config.toml
horizontal_flip = true
optimizer = "adamw"
eps = 1e-08
epochs = 9.7
Rows from block 9 of the image encoder, named by matrix and row number. Rows with one number belong to one neuron. Each number is 128 + 32 x the weight over its row's rms, rounded and kept within 0 to 255. All counts start at 0. Numbers have three digits each. After the name is the row's rms in percent of the matrix's.
# fc1: MLP up (encoder.blocks.9.mlp.fc1.weight, 576x192), inputs 0-63
# fc2: MLP down (encoder.blocks.9.mlp.fc2.weight, 192x576, transposed), outputs 0-63
fc1.121 111:092107127130106119139152086064146148138073099219162087133090158087123112193138142110146088104151079074094149147140153127163134078125142116088070115125126147154136160119146101159187064143184116
fc2.121 106:093157104112091130127105128151192108132123155135140114129106126166176192158127147168081139135068144159095125096138112139100104137150119167109151109186152072113142144162143162118113162086095135
fc1.122 087:116163153158167156068143189165182113104113153123175099170166092129107100103177152138143118069127120117140076151108132088138124145083088134115153078139109159095100111079076154141130125161081157
fc2.122 102:129203143135059088150107143155113168142088131113180107130116148071077151156136136154174104131109095094101172139118097138091057135160119094162123084120139161129099124135126194166143166150092111
fc1.123 086:138098091103186144090121108076134141157086167091175132132088107099167131138138125126081105178119152173106144077182147091119100141121152117109133138129140117092145126122135091066100080097105133
fc2.123 098:141115088129088093062123096163119162078171150161108132152156138079132141166189162116136086096121108140153139144151134103145133176076129145099195133153150106169096179125135104123116170126154167
fc1.124 080:084092118156143124153102130170156101144137120167149151148158154114197124086125131068115113059079068130142150133097109106094175142181151143135143117147135119148076218125176142164146108090146121
fc2.124 091:094126053137097070155178154117152122144152080165121173135134145091138103112153178129124122143118120148188064098098105117119151157155182113120170128146193166101121107137085115078079150122145121
fc1.125 118:105123114075152134109115155114147119084139125151182177127157135138192120146120074106106127115158074178141122160190114088163157118093109150104089065090169180157128211116125154121155167157129090
fc2.125 110:056081114110084099063139175141132183130160114069127162172095168093117116125158082118167095163189065143146139117163096107083094094107134190103150094148161203131189141083072129143133158133129162
fc1.126 099:157173166150079124131107151116135157128141173135096134156071145086183176151122125125083117121116095117114086104114126127111122093144146154079080128199086129144148173193156090108148149086125155
fc2.126 103:144155106099181090143127155125096086061158135094093168115169149113156076165108135137092107072128139128087102143140176170089168164083111140157120077137101138088174101155102112095089143129135156
fc1.127 075:167095128131157154098140167161092089156092110116088135141130149151154086113138149107114191105170122113094164098125066109152115103167115105116078113146119156192119166134096087145164114107174162
fc2.127 076:121132144134112160127162158124069165080103086093094188156118182068135171118142096118165143162101173110146099138095142101094081127111121116125129127136148152104157074140165183125063100154125170
fc1.128 093:167122132110161117106124083132111128115092146123133103112178108139136123178115144048109156155149070122138120158121072148133110132196129123211151171100151105128196156065099074137188099131114127
fc2.128 085:132151113125151185152136153050106104095150071138144093097116164091098121120180093182105079126147126083166133136110098098138138147063093118060107147151172183127136100164092167101067129123137107
fc1.129 085:110098135111116146124147132092136115130115111123088061135150067177121116150128117091153114145144145142126185112095104082150163171135191085083077091106130089110100133161173128099142089156180068
fc2.129 090:102196080150149116158174098120086117092081163149138198049116113162157147149109151116138095111105132127130118107169145128138170120163161090144140149133174153158145179164082154105098146073077193
fc1.130 088:151078170127155109130095102113081100108147126113113132141135149191133119089155127111162122112107116124129165133122153092183152151147151081163123073154127113106148108083099135094146106170129077
fc2.130 089:133157161171104129135193107101092109187116122097076158167132125145110092120041171168081110110089091151168184178175110101115126136110124204179099092113179146110108172131090110107073164069100090
fc1.131 083:146118176077082169180109099145180108106099124133103085166085129093145144157094152106129150151110141093098131100178111137111134138121138161172139183167144095088096157120115101157140140159089129
fc2.131 086:078078113153138071114128162137128163112094042139088164066149082114152103183075122109098113098092135185142136143110072082083115125131141166150209110092136149155117155129069160081096149169113125
fc1.132 081:175153109186172074093169091097157091181084158142146156134141098108132113094082141125173169094127109136126083165142104165127128074105137105147103103134096106157103164154145147114181069114097152
fc2.132 074:128181135166136148151106146114051161114121166124104188181107117143157107164095165166143155113119109152123117099111204113123173175136127103156137103091172107131162140149144160095121188176156139
fc1.133 088:124103130171106100168123086090084086179178088113070142096103196090136157105129156120121101091074162106152158096151172098124120136171104065155146184160137111115160137141171147154141083177089146
fc2.133 101:141156101149141121105111107149211181106062126126154176065121162131120100141087144150142103115132120100134143129187142091077109118137086104129149095125175160108163127171126143085096097084124158
fc1.134 082:114134151082081128127114164125094079139146153179163151164145093085113139151115088115190139133108080124095112122167099155091102105116091107112138182136125073159113130067138093141108092108186140
fc2.134 075:148108095191185177160080134078152170092093124154151128068117127141080134139149085190092134091063151133113175062088188133108142099142170176050102081105088176170106082153123142096123099115083131
fc1.135 083:108095090097035095159109103070105098107183085121135151166082111098126098103083139149153124154114097155142135129128137153126100137121138158171060170143165136184108084150163113077118109140150181
fc2.135 092:148150116153164175117130108163166117111076122086136098122102120158175189133125109095087120099099177177176094154112140155140096156151108112110147071153106190168110172144092190105082161136115110
fc1.136 084:150123166148047144079095162096110135154056126178173159157144137136123158079169141100113097102118089124072183096132189085079105045147105148092178149090141060129176128096171135126127130102157154
fc2.136 090:117123149165090079154100133122134124106150128083126122102057113100107145175101083111128048139146110094140157112105132115129161100121113135132175136112124167131183087139107136126101215106164151
fc1.137 094:151116194130095142160135148199082091114095100079103188151169105170119123094085115139111124149114108148094121086132162158111129159196145199180117112153092053180157172144124089150110156108128109
fc2.137 100:121168083127139086111150165157110124117117101128110074122150147110108139149127157174138068098124170116159131112093099168085082124114146148134179133096108118129180136205151159150092217090138108
fc1.138 124:095061124098158091077108071140171185117092146110110155097144083083108127066115114108116110195134149123177162136166134164104086081180079168113157106145097126142190165141120136113154152109172202
fc2.138 112:137104093112084116119137104114112119127166123110164130147138094106118159173161127060096096174099143092148159107140130136106113108100112148146177090096090128125120100099054118095131158144166151
fc1.139 088:160133144161182108143138132108135083105094142117160176108135092103164117093110136113112123097082113119128139188088104137130119157111112178093173145177127097178110144169084127124122106127107160
fc2.139 094:130174097130176100161157116141102113112164132083126109139093179168098108131105115094140082112155152081129114135158142149134144228129150158169164105118118140150124103150092140154081181084063141
fc1.140 081:107099132089132120155135159097105113121101100082193088199114127136142086100109137146108107130084056176093149090171104123093180076118114149134093171138132107109175139113134106100156111174108082
fc2.140 077:110169169155113152183092099166093093146165113094148142151111134131144174147133123107120079117134090139163141131112143111126140110091123167118130156106133147100062151155110125084122092111065159
fc1.141 110:133141136164118113147122130143179117114094134149122135112136119155175089104155141099140068045061082186062062161110163152162158126129110089112071110130082109111145175166069072083117086130166114
fc2.141 113:182102153125166135113133180209094150031129144127200171180148168138108177108082126115118124173097153164119114142160132137136108101173136128166152098080090102156133108136141126184116209147097151
fc1.142 095:097075177121087101116166117125105181127107087092178178169149134132120139103119094114179108153135149152159180168138149105165098144126175129106131153134150087153174183087104132098137072149207179
fc2.142 098:163155138114120096122153157098112193076168137166133098162078139165114140171112139146098135160081135098123136126089163152131095110099104168088155160089112121087163075096110171168116202108128122
fc1.143 077:151120150069138115152137130111113083172093162133164127120163069180134109098111113124132138130160109115095116105116092114110165076136126073083162097150138067066124135131161118179122114124180125
fc2.143 079:070148154138130147168183142136112136116097121106199180151083200085143098100106141150169085110146145107175121157105175087080114056130179175153132125105140141140157104103078116148129161124156148
fc1.144 092:144099118151140171141159101094112173155105171111095099130158145171152129114139136136095132134144144130126185106083174129088158129130179098119161132091159153125094119176139098100164045145097154
fc2.144 102:145161082096125073128194121143091141107080163132187173126135148090143100179141134091122034171180107155175136110121083120128114105102170117116196121087183108139107109146091139076132205101100154
fc1.145 086:123097119120133181137102109144080132156163167087147145123152121120153139132093101170148127160144117159100127130125105141133100094093160135116159126119094172157125097090156109136154157163101085
fc2.145 088:168140090084096073171114156127132133143100130145126081148114151070152132153173150089125090148103116191119150084108118116142130155167087091141170140132164127110115100186074151114106150129124118
fc1.146 109:143137128127063140153186140134165117111124135143151180196135075130131139163107097146109146093143056166121090168168075139168107049109096132186126141181125156118150177151181135125177171091141091
fc2.146 104:093089115119153141094158104180105098116132079156129153110105178152101170075121077117116120141133119117176155145114109161114177186140082148077202107151145157133149101136113097122075180162118112
fc1.147 088:090074138199120090165109128072148094166044158145119113166105157130146125122120166132184071162093162136070111113148082128115149127135158134125117159151125059114136167109154101111178089108160105
fc2.147 098:156154085156161153153138152156099150150086184125113154099109171091125102147112184113154084116124190136115070126094111188112142149100184133126130091158097157156130141165158171093114192134080176
fc1.148 104:118120192176118149143164124132092159152047141180130113112086137203095129095097104103170106142120176117061133116121138099167109141203186111143121158083128109134143148081152139098152082157131084
fc2.148 108:070164132146193095135178140105091135149208117083120109122154124131096139082087179122094146133149189107172153108118117143124142128126129157100162105169138183146126125142162202101084181097099161
fc1.149 082:189073152182154150106136126117079108121126118097128168109164146188153106157173065123135149140168105140168096153141177117092134079162075137145097081156129130151133146072133086073123094141125154
fc2.149 074:114138126087135119129154150153170141135178114181098122201056107110133158152132142178180063146085101110185161144103133080131120114108134131119154111120166115172115123146202143154181143112079097
fc1.150 103:170144072079156121160109127087197106136160151116117126071116096108171109132157103116079136033151124113091094089076124143166188126094106113137119075118129175137139109113083093085126105177093072
fc2.150 108:147165103102167162111118156185074136070131130148186125096189108100142129105119135127124098175153113139096128203095168185114119143118169132175125081117156161112148138128071131154073160121083128
fc1.151 074:132166164168098124148138175149138133113130168158106104145104126172113117164137106100179115110176139161084105136114113127102161126149162174204106136089170127160161172115165104157118140067157087
fc2.151 091:137128144140138125166089136183123111122146120079115176071083158071151091124098102146092105144096163095185124136096150156088160141129137187157171140121167104107174119186085174146137129114077151
fc1.152 096:127102076108160132095122078101093158086120159160120186133126088102134146116109188090129137095082132121118111136071148169130156106175142085168125090089102117144163099133139174075102104130198157
fc2.152 103:084175116088139083146196120115133169072190113063115125109089135122112124120107095104161147144174075084122184156107143112139070127132167107129124093106138142066160125158083149205142201116094181
fc1.153 084:165063121144115121114166139145075094176137176122116119174134157127150142119114106058085164131146168125151099102152172115094120140148090124104126113117145117107165150125154166109090110159174085
fc2.153 095:072118107096070107143144127164135149143105136093169112172096140147101104174052106120074119143082091087144131178135108134111132130095104121136122112163179166090092176179117178118154157119093133
fc1.154 096:123095118089087095056176148173107158182131119140124192128099106158070138123122128122128052098161123147084188160164188118156159078153118167166126111106145065092144117127097165154130107153151121
fc2.154 099:139158118071109128144178159178082202117141117127157123104079181098147092124085077161176111150168109150141164081137102161098135120153135147120124086102149186089146073122112091064126197108069132
fc1.155 101:142075114142084086163101135069132097140097095137121112119128123076147109199137142091139111075169142122055175152172141143164102145127123117175078132112170146094122161125185110128169064148141174
fc2.155 105:073191152127070165143145132139179100181090134119118105160134138127142172198127164160080107145083102143148168149131093099125118096083121083114131109125129086177098126133095169108170170098125143
fc1.156 118:086109155154143192164130155116121081145088155166187084134072131184085068086087111080163153149117119115067123159143136187153203105115108152098139096117172148121159178157090125096092114128149162
fc2.156 115:139143149153103120078143119197149123133097094135173114113112105155160186095133075164085158167094124169113100092123121068125105110167092164078134133172133115116095159135143104128128142115088144
fc1.157 098:172103133122154128120109124141132088106111108132121180126172077131182178109135107082064205145078133149130130082097174107098119142183107131078193095177131147145141208089132125132092109098160128
fc2.157 103:107136075107118081196129119082120151133154125157147150118040145130157151145100099118136127106133092137146136160124123112150133113065105152156158084167191140145123105170165197064122157127087083
fc1.158 084:127121135149090120074089113075071152151128161151162168125199115115157129123133092091098176081104160103083114162111188133164107099155135114133176125149118113128108165080094142060140049170132148
fc2.158 085:114162171127137132133108156096094144128139178139160074188097147133107083107082177112108183114142146165134143173139164136054130113167138130141132082116184165149105184197139129155084204051111132
fc1.159 101:151090105090101136146151105086142111198127143178132148175091117109151077182137092083123097069094093082118109132165109163159131085156150128138065118080151119102154171090146143164098111122113125
fc2.159 103:071152148130118091131093152124140128131137158132103120127086131188177178173108117125130104122119152172143128082121126108075142123136109197084144117148136173157182155132063077050120186108106109
fc1.160 083:132166178100072082159119138101094108142117090143167083118107105116176134108135110076100205155155092142119060129128150175168184086118128125173104114127108060150153126078125145067113039148187089
fc2.160 075:097166170104119147134162115191150150067104121120116144109092116089123167111106118103165087111079144131160150149132144153079159131068169123167136132135145122150193154163090072111144163091120114
fc1.161 113:126155157156099138114101192168079072102137129107165117171181132186134118092126176140201065074127127136113117119117114106151178130124182111164119139130096115061101091083136140118153166201112117
fc2.161 110:153154092117099116140085128136150174076132104106145120102111101126113184101142165088151085171104145140123206130136177168068058122102152137145129161162151113160128087161141083171145142097184131
fc1.162 109:116133207158142163176157153119181108140063170137176109124116086144132130127102136177116156125095138131113103162149093154093082122169103141066106099189123128112155145121132083170125142136143098
fc2.162 110:167125116086156065129148120125054174128191099126127119175077139139075137110086133131197135130155188177157187091110162069093092175149124067148136141124146152150152117164117105153135154091128132
fc1.163 123:142105102121139111131147150077077182179113157189142148089137170153143176102157091109175166117133149159134129064083112085126127157109156138079161104068118121121140125091154156098123063141119080
fc2.163 111:123172133112187112143114083158100148152114117134140174094120081097077093172099140071165144141113151126160138153158107189081149106140079136111144086158127106157180134168100118180140153075152116
fc1.164 112:180171170175143123085097188186110093131143131138085131100167159151163146159149184157113094053147154096121083121067111170145155149109121106131158163115052157121074089070157100121072149153077111
fc2.164 108:147153112109081108142108117133149158096139146182156098106141104121136114152143120132104096191132130189138126108106125123133143089164122138145156097163125089118175121160096091079121145147148158
fc1.165 114:128179154139166140153109124137149108120070107175191172161155091139169108100084089116049166117075135168132100158175113136136103142132058167106122098176138099124156152126100116159123115175148093
fc2.165 113:136121136135135096137171105163110188128181099148172148161112187136061143129142158147148148153138121165145163085146106068087080099101092103169106117155142122142095077176170133123125157072131179
fc1.166 105:078134095123145094120167136147119134117088170104155148142144107063120095139174137097076137148108079063111138171101120173090063127148138125168075121083127112119166149189178176152192165074166114
fc2.166 108:159181113091113131152185095089148092103136093089114064108175079143138141190173148103117179109072125141216141116122124110115125123131115072139129174099094167096148117154130123112135130118091147
fc1.167 122:163094183119147104092175120137108132113102134108132175149132124133110182102110099135168171185127168141178147081100092099073144118170170159176169165123113137139133096110118132150117080112148159
fc2.167 111:054143115116144158108107164171120096135136153119140191141076143137117157091082143086080092070075133170162117122124121119110129118106115116112188057177155162075154173165087091100101171150076110
fc1.168 102:100148151118105095151113094144177115181079119116124134146129092080181072124160143113118146082131099081099139193204125175108203096085067100171126120139142065094124150167168166162160129094127164
fc2.168 106:056115126133107114080140094152080172143091157133164169125130095109097133109146149063152101148114120128175197153116090080108101146108085150077202078131132140112194153156043124101131165086156097
fc1.169 109:163089126149110181072130143108081111170149104145108102081167074159146146097158127102110188120089173075178111065123140107077128133157100136131158076150073090100106156111174153077134094170157102
fc2.169 109:097148136131106071065133058112135128142103105124162103144063097078088122138106121091106142154122119103157162205171114183096052116093073170090194115161181123124176190175076124120108157103152169
fc1.170 098:144158176133106145157096159128116086121150118097142151135167134201164168152129167123162124110160141122112087110121107112101143201111188125165120128113087093159081133146077161088143155138065125
fc2.170 106:121150104158090050126148118160100162105183089129115134097145141101121110153141125128125122126108084175132126128128090153088083127106124186145108118115145157164166074171142104108092134119112163
fc1.171 109:123143153145160172122149148086128115102127133095114128144162110160142186049057100106162170134097140135160153083086120163053106156152153130100117130194122115115117166136117122158118087118169097
fc2.171 109:089145151103145088080122165172152104138119104108177161113100158133147170166165107144072123100158091110115142190107096123137147095117090132063133074156164129105120192168092089092134134196093107
fc1.172 116:139085124133174137115107181145138143086128136204113187051138183147185143110174101172150125063130118190144092088148083096113174104103134182132135112111129179127100150104117121111079138133147096
fc2.172 109:139111119053123124138157134090142187136167090115153120136116096148119140159060121090166124120175141155154107106183124105155154141148155104160135085166097180102122105131110081073095121133149090
fc1.173 075:101166116120176111096115110137175106126153159176196145088093133108114086106107151140093150088124122125117183171156094188087162105117101185077154112159088128120110115135163132146127150159119081
fc2.173 087:189085055121124131146147154129135093081196082104102088150161134125108135163110110111129163165142160139161076104121151154163129138133090077091180108158140149089123095144144139129121115084173120
fc1.174 080:093100141181142138108144112106098112165121103140172138160169157133189177100141107153150187100131071143108141111118156170092159145108119150116122143155138119128092208069145111125100133161187095
fc2.174 085:110119148134151083191145166127111102071155135100119117195074174161122133142089164078200097171115131142119092141121144092131104155171131159120081095099191139143113114134110185168106138080050123
fc1.175 105:191134149190123148127137166153097130102153121120134128072142188161160203139163134112171101103088163149156149067071140104121131128147125128107120127098076135154084089076174137154145102143104087
fc2.175 105:125082113143143128104165106086137149107123138118118142074104071143156163130105132151117152141048105140165157093136082119151140135172082122083103100125111128155124139152088100070091161129147137
fc1.176 138:069158154135077163173137127110189113136083122157207108138129100109151097159135141074084135116099084124111094150176150171154156112098114120088122086123150121089190180187094114107150124120157097
fc2.176 126:145082139150136111066160124188062112094103167153180160127133136126141141073082108134116175159134180148176125122127076112154149111155128155118142141175116095155125139139065088146110156107145119
fc1.177 097:103121127139185105149063120162150096089091106133116160098156108116192178072077162069143105086104123124130137115108148162114115171100093190136139143135112074169144180148110150145093097092104146
fc2.177 098:076136085148166097098130096123079139136115083136105178145158137125092151151091116133104151142145146112157141182105098075109116225126128185167154112101129129081168094174118177138131113141114141
fc1.178 072:147161113109127095104126150143094145168076075136156113111178138208162122139069123151141157124130149208129124112182099150155125123078163091146123059090106099184160190171147160125122105110121147
fc2.178 072:130099140141177121173188085151113113171170167175161155121170113111114136119163165087187112107160142155080186100139188091133075143135091124119175160153144166145142096128083107125049153154081150
fc1.179 117:148137214144149106128136120165102092069114118123155141101177120159098148121106138089143176179110116142167160130111162113115124147185123192107198109136108040114114169137060106150161102097146114
fc2.179 115:119163091108178105131103171149129084076145149149158114125162168103138105125164101164149060061118064141146119165109120143125116125079176121095111142147141167141093138154080110063131195116056118
fc1.180 117:106126186098112114181149120137196097166122182161178154159102101132146157122089127122128100119155102120108156197165089169139101111084090138094156089165175045127122147206130165160151166150132120
fc2.180 116:075050167143142161061165152127054126141132106143145143137063162211103157084097068070121116163147165099189167082123105101144125191123140123097188109154148175129139127116108116116051155107151157
fc1.181 077:146161161126148078139139173164130090144180120174145153153168127114128080091105093145154118123143095151104138157142093184099165120147149159152062099185117126079113197155146083165176091104082103
fc2.181 080:119162148143163160131184126130099146150163106142086111121117094133087155104134093130126107107152184169145103069136180088095125200098090178100116103126100152148145103123136128107143115119107203
fc1.182 123:126112186162169149094123147161072133142108113082143114130137096172108196081098100066134193159090133158174150075085150148066171135141126163091156128146087147085131180117108087141093107169131084
fc2.182 119:067111121138097065113138113170169089110118160140150183098125115077153107115138133099115085094115096144091120203147155116092107067037121156137179057158185190113095167135077109099145184117118135
fc1.183 095:099114102154157146120134105140133138125138162136118103094091093114121157135138112099141109100101135177168167157160093186095155114148073087138159148129113127160166140174170158111178039126162141
fc2.183 095:102120079156130092145172146122123096135146142147091100129091153161108096152152131094132122145168129088113122112138150103080107184076159101103141161080149136118139076129155138057088187145115144
fc1.184 093:179079123096166126079121096166154148115087171144115128094186067136140081118135134144099201095119180114176115159145155141116162154119115135171074086124134132153152192125174073146179168128188130
fc2.184 096:196112096113160072099151122152175172096153133146126166143144159108160085131160171142095111103134078158186098139126185117123112174114174127150142140158105157117156166191145150071094200116090152
fc1.185 118:088101132089131086110148138143158107138115133110093102150153144086167063152123148101142126149178094134066057144176068189150136134085123163153103155156099166159152106108101147130106157117151132
fc2.185 112:071145156117154130116119097155121143142145121118157157100150099108118170145116152090082128167136100118130186182163179180130155126077086181095167061104145127101131153172112121123113145138168168
fc1.186 102:159122137079119121106127101109158134127128149168095176123120143082126068138158112153120110121123182087099092189148180135118104128142131104165117112106083066133120114106198170159149157115140170
fc2.186 102:136148100078116119164171150156105197058151145098138131113082117148140121145126159142176142122149077164080140184140170134125080090073091127116157157106153134107116152169083132172100216057145186
fc1.187 103:140117168146152134127109127122088118115136077160156106098154121202137122098041103093140187169120130116110111072085171182077154136134158160073150094161131116127155159104137103127114127134168144
fc2.187 109:065134120103091057153143156171140117072098152128175172111112120065139162169135062105092141095109088132140134170175090109118119064103081150072128133158187119147141165164092126096104198120081147
fc1.188 099:158152117111175088142070137160083126135104180160177161053148124180204123122166099143101105058122165180154137076117105118092191145123131165135117115114118145141132146126131113138121116138133074
fc2.188 101:092176145114120109152169125107126183163144142105065113109133138131144157121075105146178121165160092090185143130150156123095141128104166179151152097112110168142097099103101111089076165111172107
fc1.189 080:084084126158112115135142144104118144128154080078197137118092083084128132105146080119096155139111062184146091176151141158104145086097147113091100130145179125128158220126083114166183133133107109
fc2.189 090:142127167100136137075138186149128175113135079181153148113124131175076148152145118133114141144171158153195100070136129076091138157080156167125124083167101130112132079134091107090075192114080108
fc1.190 077:210156167167161087076156137109162125132159100090151168144090083126115140139107084123112117109108081106141073108108168147097144075109129117157109118096113144139140126085149135101159115113140135
fc2.190 071:067145071107119170145095064121094146067181159087090111040136154109068156127088129178128149182125098113180117138141137082126150105093177144127115121105088082153175128167127182072122146083113116
fc1.191 113:172118090121140065109165122092193147118109154197088123137112182131111071182142110163170082100147181139101085115137099159150172100090118079159084170116144136130096078146179154180142109174120160
fc2.191 113:102146105153133081128120104155088113103156161133111100119122137159190168114070150128134116125124131176101135159141073161076141135064123169137146128183175130151144182197128109091162146066106121
fc1.192 109:102106117158197063132103083095172147174147182179064111119099118089165105083150158150104131090158142101183100079123130115123102140075079085081098147140089175120172143178083105106141134064138096
fc2.192 111:173218134185150144139150166122148141067111106124092126091125138064120123182110150188124093175173065119122160151117092112087152137101104142181117125109104124148157087105110162126114144118085160
fc1.193 122:094135162154077154138177108113121091098076091165193109148169165179116121123115103118143098114091160135151160166123100081170090179154161160073128135072126069117160155113089123137188115125140082
fc2.193 113:121159157194134107153164165171129102130107097082097120150111125110114135087129173129139067162156174146113122089119103175114102170085105093161168128097120118140118087144143144146097156141046098
fc1.194 119:173102162165190080107121134184090156098091101096140178103151077164170218080178116068128157169097126157106172140126174102142133151173107131085184103131119091150138165104125112106130110149155148
fc2.194 116:065154058151137131163170188125134097109146119133154129126138131090137162125131122166149067098134078143125150180143112110141114135085142123106146095143151180148155161148119138101105154098043099
fc1.195 072:140138118141126139147109173131098136156083110064137119133147057193175117122150111092163127110123098113134086133185121103074146092174072086146124107174099070183178111081153121127159101159151148
fc2.195 074:082126140105118119168154109102157094107116097087097153109053127137151118126116145095130130179081168091190136132079169086152141121121151086118055095101099133112164143095143121064117203122100121
fc1.196 107:156121092114088109158127104072193124112139118166134060141165159077135084127175147124152135107115097145115136164164150142144160090133102080107081165166153149088133137170143118145171083145154097
fc2.196 104:124167118136109122134109082151145105134093156098172161143095092152130161193113156147044073104080134169132138145168088096106148126095108093121151087101120132168101179188089167099104166149086098
fc1.197 095:158119097135105105163150122156104120101153147155121109201079128101139122193113078122165089066134088195115105135177083139133147083094152065141079138125173179113173146123168125105126114079120164
fc2.197 098:059142152067084101049136158177070086108122148086136144136107070125154141113126054138101152112116113109194115162193107162113117127102123126065142154157185171116143185108092091124135192169111107
fc1.198 107:130067172108156124079156136168093116129176167122106151094133109126102136096194126116139114136118130098131155112145139204067142082122126163183178194108081104147106063096135134158140102155157196
fc2.198 106:127086123169126080159164138129052120151148113137181173154092207141114153109066118153147073177119091181093142112093078089156115170144216146161163176132151130085156077127103133105117213110085184
fc1.199 101:130093118106077087176159162117086125070114180181163114107191103162125148133092099149117145104136129076102038146061107114178158130164097108099090149139064080101125132098116063140165164110131119
fc2.199 106:094157092182115100136134090124104111125144133097075119077123138110141119211074151160087157169124113136133183149189066087114081164138115097149157131109104111128139131185164164090092160118063184
fc1.200 099:167162164085098100162161193139064146140084164155201148185170101112126149095145078071135093088130112160088174119148111093153126111132199145190133131072139132092133121078156156129171110175126125
fc2.200 102:105112096108094101094130113168116179122155082130142172138124148114101097127135099126135087157177093135161100145175120137126095093085093156062133168096156141171178082121118143111114224141120124
fc1.201 110:124174189135108140145118112192128143106072156125156145109184145171110157075122079090170183174088180148103107118142161079174147153199108130128150149110102060155158118086083105156157105089154133
fc2.201 110:055133088161129110169133126115163092121118134138127098094132107163110156160147136145061089101160075146088105127101114178077139187062088118081181091098126178123172116164115122073099157132078128
fc1.202 078:123102118129146172129106102110118109072104134132129098116106102121135086155111083087122145087088101161121094140169091171098158101095186162142106111177159071114161146180111131117120051148138108
fc2.202 072:105176158163154097180146070106096135133170108184170143166122193126074164120069095182082083125159157165153125111090162099142122088082128086173156091148126077186093138171155118085178133114105115
fc1.203 089:134111133181136170143095124128092103141077147104106138075195127157199175121133135121166196165092152098172119084106159148116112193167109112142147090146117107097109173095188154112170109108169077
fc2.203 095:109127092155120080144125100090163143119162153168160138146140118109127101119166169140138101152171086081154075146099134115139093164114137122118085127123113170133102141154106147077097224077084121
fc1.204 111:089138127184130118117139103114090167109102109135168085190166113127145143071123134093131071096178098142059149166133161193124096112120135136068136102113132132177186123134104160121095085152142111
fc2.204 111:076108092117115148097158118103070150106165119131121101133074134134113136102139075073106118182064173115091072113156099132143162149152164152137185095121126164098171165120176130155098160148076165
fc1.205 116:109094190096091100085156111182137124132051107079132131114141096144107098114111118121111138135123113122129135188138102127117116167155127150181104159120110088133163197127085125139119115077117133
fc2.205 110:118117129132129174122154157138141133097187099162191116133159144138076168138153147121145092127129143172106137108136118173099104168084095125082142056088118144137110087148055094122090189196159128
fc1.206 074:144143139132093132115113151153081084180109089164163094113163176126123106091082097132169129149083108175097124131120165109125139061164121090158140128181087136089151173105114126075154083122112087
fc2.206 077:164085095145109151103158074128094139164138133172192104186123083154109087160113131147153092217160105155110173155150141152055101112106126148169105157156153135132185115090089121145146197152146133
fc1.207 115:116079130164139110107123098072096164130087125204128113110145124093172137154161131147163152102136113140175082135118119125157088088099102093077099147123132122158132134130147100127185061122197092
fc2.207 111:138189093113176120134166136167084115123088188142128182094132166109115182156087108181150074156134148151063089148169093158102096090084166100143171118065135109146162115124101143109118134114070103
fc1.208 102:115149143083068123156112126148129118114118112140204091112166105126120112142142171087141166134167119126107094192121154119141132151102149123162100071079168092116116179149130127119146164124130109
fc2.208 107:166184167101111186158211133143125121148126153130147138165087092151096137187097127109173149100130136118193142114190087080092115112188170136132156075127137097157153150127104165139110169122118112
fc1.209 114:138125148114125122182120139154125080083101171120120127151108151145132177118060090126131143155135132122162126183167110150069119108126114158154148141190131039131124173154162139192163086087152113
fc2.209 111:154188079124102101176209136151076158098109120175150115172133163151072078133146134152158065127122139123145137129102164099110140177110156129167112151116154160141133084167160160126173135119128142
fc1.210 098:156153153109142102141141167121148087156133111118090169109110038085138150179143119076121105145128043109128088130122082095131094133169156145134107172120067088117144154089152133151184148127139144
fc2.210 100:081101128217168127116108094144093109156098104140137139086121121111162145091166161177115045171137154137113149115140156115132083217058149148037140052143123141180155100162121103124087124131137119
fc1.211 143:121169143123115146154142155083143103097141146131153135142082154114135189116078094137115169125082132167171153129118114156083078089094111139111136119225175148117105181183127095184163130131123097
fc2.211 135:125087071165137169072177133102105119085168083133183146174151187128109126142157089133150134102169133088087134139125135161156133141114101082133174094091109151083138127135129107144115144166164112
fc1.212 080:175072130140097117103103101137178132134108148095163129100148120178189131086156146115142148133140176144111087114115086172090145100153122146139134147085070106140131139137154105124175041170148139
fc2.212 075:082176158118140170159168150125083123183159137123133160182126080097127095151096187130117168139120164122158169141144099105155112078099118112155156076168092119109076099123097193123120144126100175
fc1.213 090:125112129094116118151158156137191087130108116132126106132135079141147080158121135107088149127140097135148138121175111176139148125093044099181170108090105121080103122175163128169119136105171146
fc2.213 094:068117134095143153097155147105079169161113119114156196133107078148114114106083144076116150141140112117159150080114176133183161118125141155062127117118168109121198136169095117066120180106135175
fc1.214 104:146125140081183209093082090187091083109146140126129146120157071167150112151109153095109137157071152104096094116133132184107141110169137167137188124165146041120087117114137120119130136108097141
fc2.214 103:108103109144130069095178173107080081098116123097142128133100166124113175153155149158106088151107139141097129084121161123123124114127156097165126148123133085137144123119130159187083220103100127
fc1.215 103:080124115148137141178122135075133094087139116157163120140124123188115136184114153121146172089136104143093101121100147138116143198113130168171102166119150120161110132159157158113196085087137117
fc2.215 100:158145088164137089113132158112112155097131122110133145121075158118143159122108138112126057175101190148151087092136096092100172151113193135139114108105123155118098131141143125086145112165101138
fc1.216 094:138171139081117142088166179149082098129095099135082102129176156149096134155126153109140119095172081094103137121095150103172138176151159102150121125139140167067103074060140115140104191107069110
fc2.216 098:148132116155076135118121104157097153087174143143186080183122142086067146147140138100183158142145107155151143138175150131091062149117167162145077148133175118103114124140112165177192182132158120
fc1.217 126:105172126133135183160127131097093118148107142098117140168091176186154191057064110076108152138074108104119147185176153179101142125128164137113110086112184148093166180112087134117086060113128110
fc2.217 117:173120182124110111050092099193157095041131102155155160092170103120096146101160088133118173145137102150184121095148051079146134116144076156108152147153067134146139155115095057144106157125142189
fc1.218 087:111158085146154085129101152106125087141082136110082120122104088144204158166115100113097149088058087143106134154100172178133130080151117113098119066125097128109166159145128097117108133154136128
fc2.218 102:155138125164179121110141155130101161081120097141170145164166151150081136076118129136117144181129100113113073094139161137108103146157136160212189160085112098105165098146106146116128144121106200